{"model": "image VAE", "color_jitter": 0.2, "bottleneck": "kl", "downsampling_factor": 8, "encoder_arch": "resnet_bottleneck", "encoder_activation": "relu", "encoder_kernel_size": 3, "encoder_widths": [192, 336, 576], "latent_channels": 4, "decoder_weight_standardization": true, "init": "trunc_normal_002", "optimizer": "nadamw", "grad_clip": 3.0, "batch_size": 128, "weight_decay": 0.3}
Rows from block 4 of the decoder of a small image VAE, named by matrix and row number. Rows with one number belong to one channel. Each number is 200 + 40 x the weight over its row's rms, rounded and kept within 0 to 999. All counts start at 0.
After each channel's rows are labels from the 100 images, of 14976, where the channel reaches its highest value: "strongest on" is what is common among them; "colour at peak" is the nearest of a few named colours to the mean colour under the peak. Only what is clearly more common there than usual is listed. The data: made-up ball-and-stick molecule models.
# convs1: first pointwise conv (decoder.decb.1.0.convs.1.weight, 128x128x1x1, standardized in use), inputs 0-127
# convs3: second pointwise conv (decoder.decb.1.0.convs.3.weight, 128x128x1x1, standardized in use, transposed), outputs 0-127

convs1.88,224,205,208,168,203,157,180,142,227,200,234,163,300,214,205,211,253,222,199,208,92,235,224,300,205,268,191,211,186,210,182,153,192,199,199,167,190,136,204,182,217,285,198,200,207,168,293,231,198,184,221,184,222,242,185,214,177,177,278,228,176,137,215,213,168,253,196,193,193,32,243,211,197,199,173,218,195,200,175,163,302,159,183,167,187,185,259,162,166,217,205,182,178,168,195,191,171,197,179,185,226,245,136,142,211,295,174,172,233,122,170,277,210,200,184,257,222,176,187,234,232,240,202,172,171,228,240,175
convs3.88,245,219,158,208,101,162,318,257,202,219,221,212,244,161,158,250,170,206,203,171,191,230,224,214,188,159,237,128,203,185,241,206,172,126,181,194,172,239,60,186,194,236,162,274,193,205,203,98,265,189,234,154,185,131,235,167,207,185,221,200,262,271,182,263,121,183,214,217,226,155,194,175,210,128,248,249,214,167,158,181,173,207,153,158,188,162,264,167,259,187,189,207,240,165,189,232,193,203,156,170,195,243,273,226,221,163,188,173,240,137,239,238,202,195,216,192,159,183,218,188,176,221,211,221,200,145,170,201
strongest on: space-filling
colour at peak: pink

convs1.107,295,228,235,137,235,202,177,196,224,172,242,192,225,209,231,215,213,312,182,197,186,218,240,296,217,203,204,172,224,216,217,230,192,191,229,113,213,205,210,183,210,162,222,171,202,197,308,223,199,203,204,208,197,309,234,220,192,189,204,180,200,93,230,204,224,221,212,218,221,0,225,195,83,218,132,201,178,219,212,226,221,177,183,215,224,111,240,203,188,211,213,196,212,191,186,210,194,234,166,228,205,259,157,177,247,204,214,193,220,209,218,262,221,211,205,227,195,192,215,230,154,239,151,217,166,185,215,207
convs3.107,245,218,159,208,228,162,241,256,202,219,221,184,244,161,158,250,171,209,203,171,191,230,224,214,188,159,237,128,203,186,241,206,172,127,181,195,173,239,49,187,194,235,162,273,193,204,203,99,264,189,169,153,185,133,234,167,207,185,222,200,262,271,183,262,122,183,212,217,225,156,195,175,210,129,248,168,215,165,132,182,173,195,154,158,188,166,265,121,259,186,155,206,240,166,188,232,193,204,268,169,234,244,273,226,221,163,188,173,255,138,238,238,200,195,216,120,159,183,222,191,176,220,211,221,199,145,170,201
strongest on: space-filling
colour at peak: pink

convs1.45,202,178,175,175,204,119,111,207,175,217,182,226,207,225,233,175,245,192,198,192,227,213,196,173,351,172,217,247,274,233,152,181,173,206,229,91,205,190,188,222,210,208,239,181,204,213,254,213,199,205,169,204,187,245,203,199,209,189,224,222,237,157,264,196,216,218,279,298,273,40,269,213,141,242,216,241,216,199,217,169,214,256,207,207,203,163,237,186,191,224,246,211,200,182,201,213,228,108,186,192,271,167,164,174,191,212,210,177,143,196,161,226,176,240,204,232,213,226,308,216,184,193,176,193,239,231,197,215
convs3.45,245,219,159,208,231,162,97,258,202,218,222,199,246,160,158,248,167,206,205,171,191,230,224,214,187,158,237,125,203,186,241,206,173,126,181,194,172,240,250,185,193,236,162,274,192,204,204,99,266,189,203,152,186,130,236,167,207,184,221,199,262,268,182,263,121,183,214,217,226,304,194,174,210,128,248,211,215,165,115,182,173,191,153,157,188,165,265,100,260,188,174,210,240,165,188,233,194,203,154,168,232,244,273,227,221,163,188,173,214,135,289,238,204,195,217,183,158,182,227,190,175,221,213,221,200,146,169,200
strongest on: space-filling
colour at peak: pink

convs1.61,319,223,223,154,225,171,176,183,214,162,198,214,193,232,208,165,230,260,258,214,123,189,225,248,229,247,150,223,170,215,196,213,199,204,160,233,184,267,177,202,237,266,204,160,141,178,226,207,184,171,213,199,259,171,216,181,176,179,240,248,136,158,234,148,237,226,200,206,205,71,216,217,170,178,217,203,202,221,204,215,223,207,222,235,190,99,251,203,185,243,220,190,178,153,208,219,224,225,158,222,190,220,126,166,271,214,200,225,337,165,253,180,200,183,179,310,219,97,200,203,150,175,200,168,188,227,248,156
convs3.61,243,217,161,209,227,163,304,252,202,215,219,185,237,163,160,246,167,211,204,173,192,228,223,213,189,184,236,138,204,188,239,206,170,132,182,194,179,240,60,189,194,234,164,269,193,204,204,104,256,190,232,155,187,137,232,169,206,186,220,205,258,267,183,257,127,185,208,216,224,157,196,177,210,132,248,212,214,169,161,186,175,227,157,161,189,282,261,199,254,188,191,204,237,170,189,233,234,205,342,176,231,242,270,225,220,165,189,173,296,142,238,237,197,195,213,235,161,186,249,186,177,220,211,219,195,151,171,201
strongest on: dark backdrop; balls and sticks
colour at peak: grey

convs1.78,215,229,211,189,210,179,262,148,163,180,287,208,274,167,200,228,227,208,206,232,129,200,278,248,268,229,151,260,224,248,157,177,205,185,217,253,180,214,199,221,197,277,194,230,175,223,221,214,191,206,199,235,236,191,198,221,171,173,234,224,186,183,171,154,208,189,199,203,181,55,197,206,139,215,224,225,209,232,195,182,238,259,182,188,186,182,259,195,191,230,160,158,179,150,192,236,193,84,212,196,171,254,183,199,225,170,138,156,244,174,210,202,235,212,230,258,228,200,90,200,219,196,189,195,130,329,276,138
convs3.78,245,218,159,208,229,162,301,256,202,218,221,209,244,161,158,250,171,205,203,171,191,230,225,214,188,159,237,128,203,186,241,206,172,127,181,194,173,239,153,185,194,235,161,273,193,205,203,99,264,189,234,152,185,131,235,167,207,185,222,198,262,270,182,262,123,183,214,217,226,97,195,175,209,128,248,211,214,166,154,182,174,193,154,159,188,148,264,166,259,187,188,208,239,166,188,232,129,203,84,169,192,243,273,226,221,163,188,174,246,136,198,238,202,195,216,108,159,182,223,187,176,221,211,221,201,146,170,201
strongest on: dark backdrop
colour at peak: grey

convs1.106,180,245,227,199,196,206,130,132,233,167,232,152,241,193,229,156,204,232,194,234,217,207,188,233,190,180,201,210,252,230,216,182,202,197,176,216,237,197,199,194,164,170,216,134,198,170,270,235,216,182,153,187,220,197,194,228,245,160,240,169,177,201,150,174,319,252,202,253,160,144,266,197,176,167,196,173,261,184,209,162,170,216,161,205,236,177,202,218,189,214,261,147,232,113,183,230,191,44,118,185,114,185,173,210,126,272,180,140,214,147,186,297,249,195,209,195,269,217,223,197,226,166,220,221,170,225,268,158
convs3.106,249,232,184,198,273,153,168,248,189,211,226,196,224,143,154,235,179,204,214,161,186,241,218,221,196,111,249,150,218,197,241,210,179,148,176,186,184,246,217,186,215,239,158,277,186,191,231,113,231,181,249,181,175,150,230,166,166,188,238,167,225,241,172,248,118,181,232,207,264,103,198,158,212,134,250,256,204,120,219,211,187,136,160,173,205,200,278,261,249,196,244,196,230,175,180,222,126,201,108,183,179,253,272,247,226,152,177,196,218,170,291,246,226,195,230,134,161,176,200,222,163,227,220,220,238,172,167,187
strongest on: dark backdrop
colour at peak: grey; green

convs1.104,200,214,230,153,236,206,155,186,212,189,282,203,257,220,220,207,222,258,182,207,124,201,227,279,224,203,216,157,199,234,198,231,198,211,202,114,218,211,196,191,205,157,215,182,192,178,295,221,204,185,231,194,210,279,216,218,182,181,229,195,195,140,243,197,221,202,200,214,205,42,193,177,92,226,206,202,173,214,200,221,200,184,181,201,205,119,355,186,181,209,232,191,207,170,189,215,222,156,163,214,233,109,97,178,243,212,199,199,218,175,203,308,193,193,202,237,233,205,206,236,182,273,128,205,209,196,228,217
convs3.104,245,218,158,210,225,164,146,261,203,218,221,211,247,161,159,249,162,205,206,172,191,230,225,213,188,162,236,121,202,184,241,206,172,124,181,196,174,237,61,183,194,235,162,273,190,204,201,98,266,190,235,153,185,131,235,168,208,183,219,203,261,265,183,264,121,183,210,217,224,293,194,174,210,128,247,203,215,163,138,181,173,188,153,157,187,203,264,158,259,187,189,207,240,165,189,233,266,202,114,170,180,243,273,226,220,164,188,173,244,137,238,238,208,195,216,148,159,183,223,189,176,220,213,221,207,142,170,199
strongest on: space-filling
colour at peak: pink

convs1.125,224,204,206,220,218,209,140,197,166,199,168,164,205,189,218,209,177,210,213,190,208,203,188,165,168,154,209,230,215,164,205,172,192,220,213,159,209,223,271,207,231,166,260,217,203,216,177,236,199,168,292,350,100,208,223,180,182,240,218,278,200,193,205,189,204,231,327,253,251,90,231,196,262,214,227,123,206,204,197,229,250,253,168,193,193,196,232,218,198,207,193,210,200,208,200,216,174,181,96,223,212,235,169,90,195,190,260,193,197,180,159,257,227,264,183,178,182,199,319,209,188,138,186,205,208,243,240,202
convs3.125,244,218,160,207,228,163,313,254,202,218,221,186,242,162,159,248,174,204,203,172,191,229,224,213,189,162,236,132,203,186,240,206,173,130,181,194,174,238,79,188,194,235,163,271,193,205,203,102,261,190,271,153,185,134,234,168,206,186,221,200,261,267,183,261,125,184,212,217,225,157,195,176,210,130,247,211,214,169,163,183,174,183,155,160,189,171,262,191,257,188,144,208,238,167,189,230,159,203,204,171,56,241,270,225,220,164,187,174,277,139,175,237,202,195,217,213,160,183,211,191,177,220,209,220,199,146,171,203
strongest on: space-filling
colour at peak: pink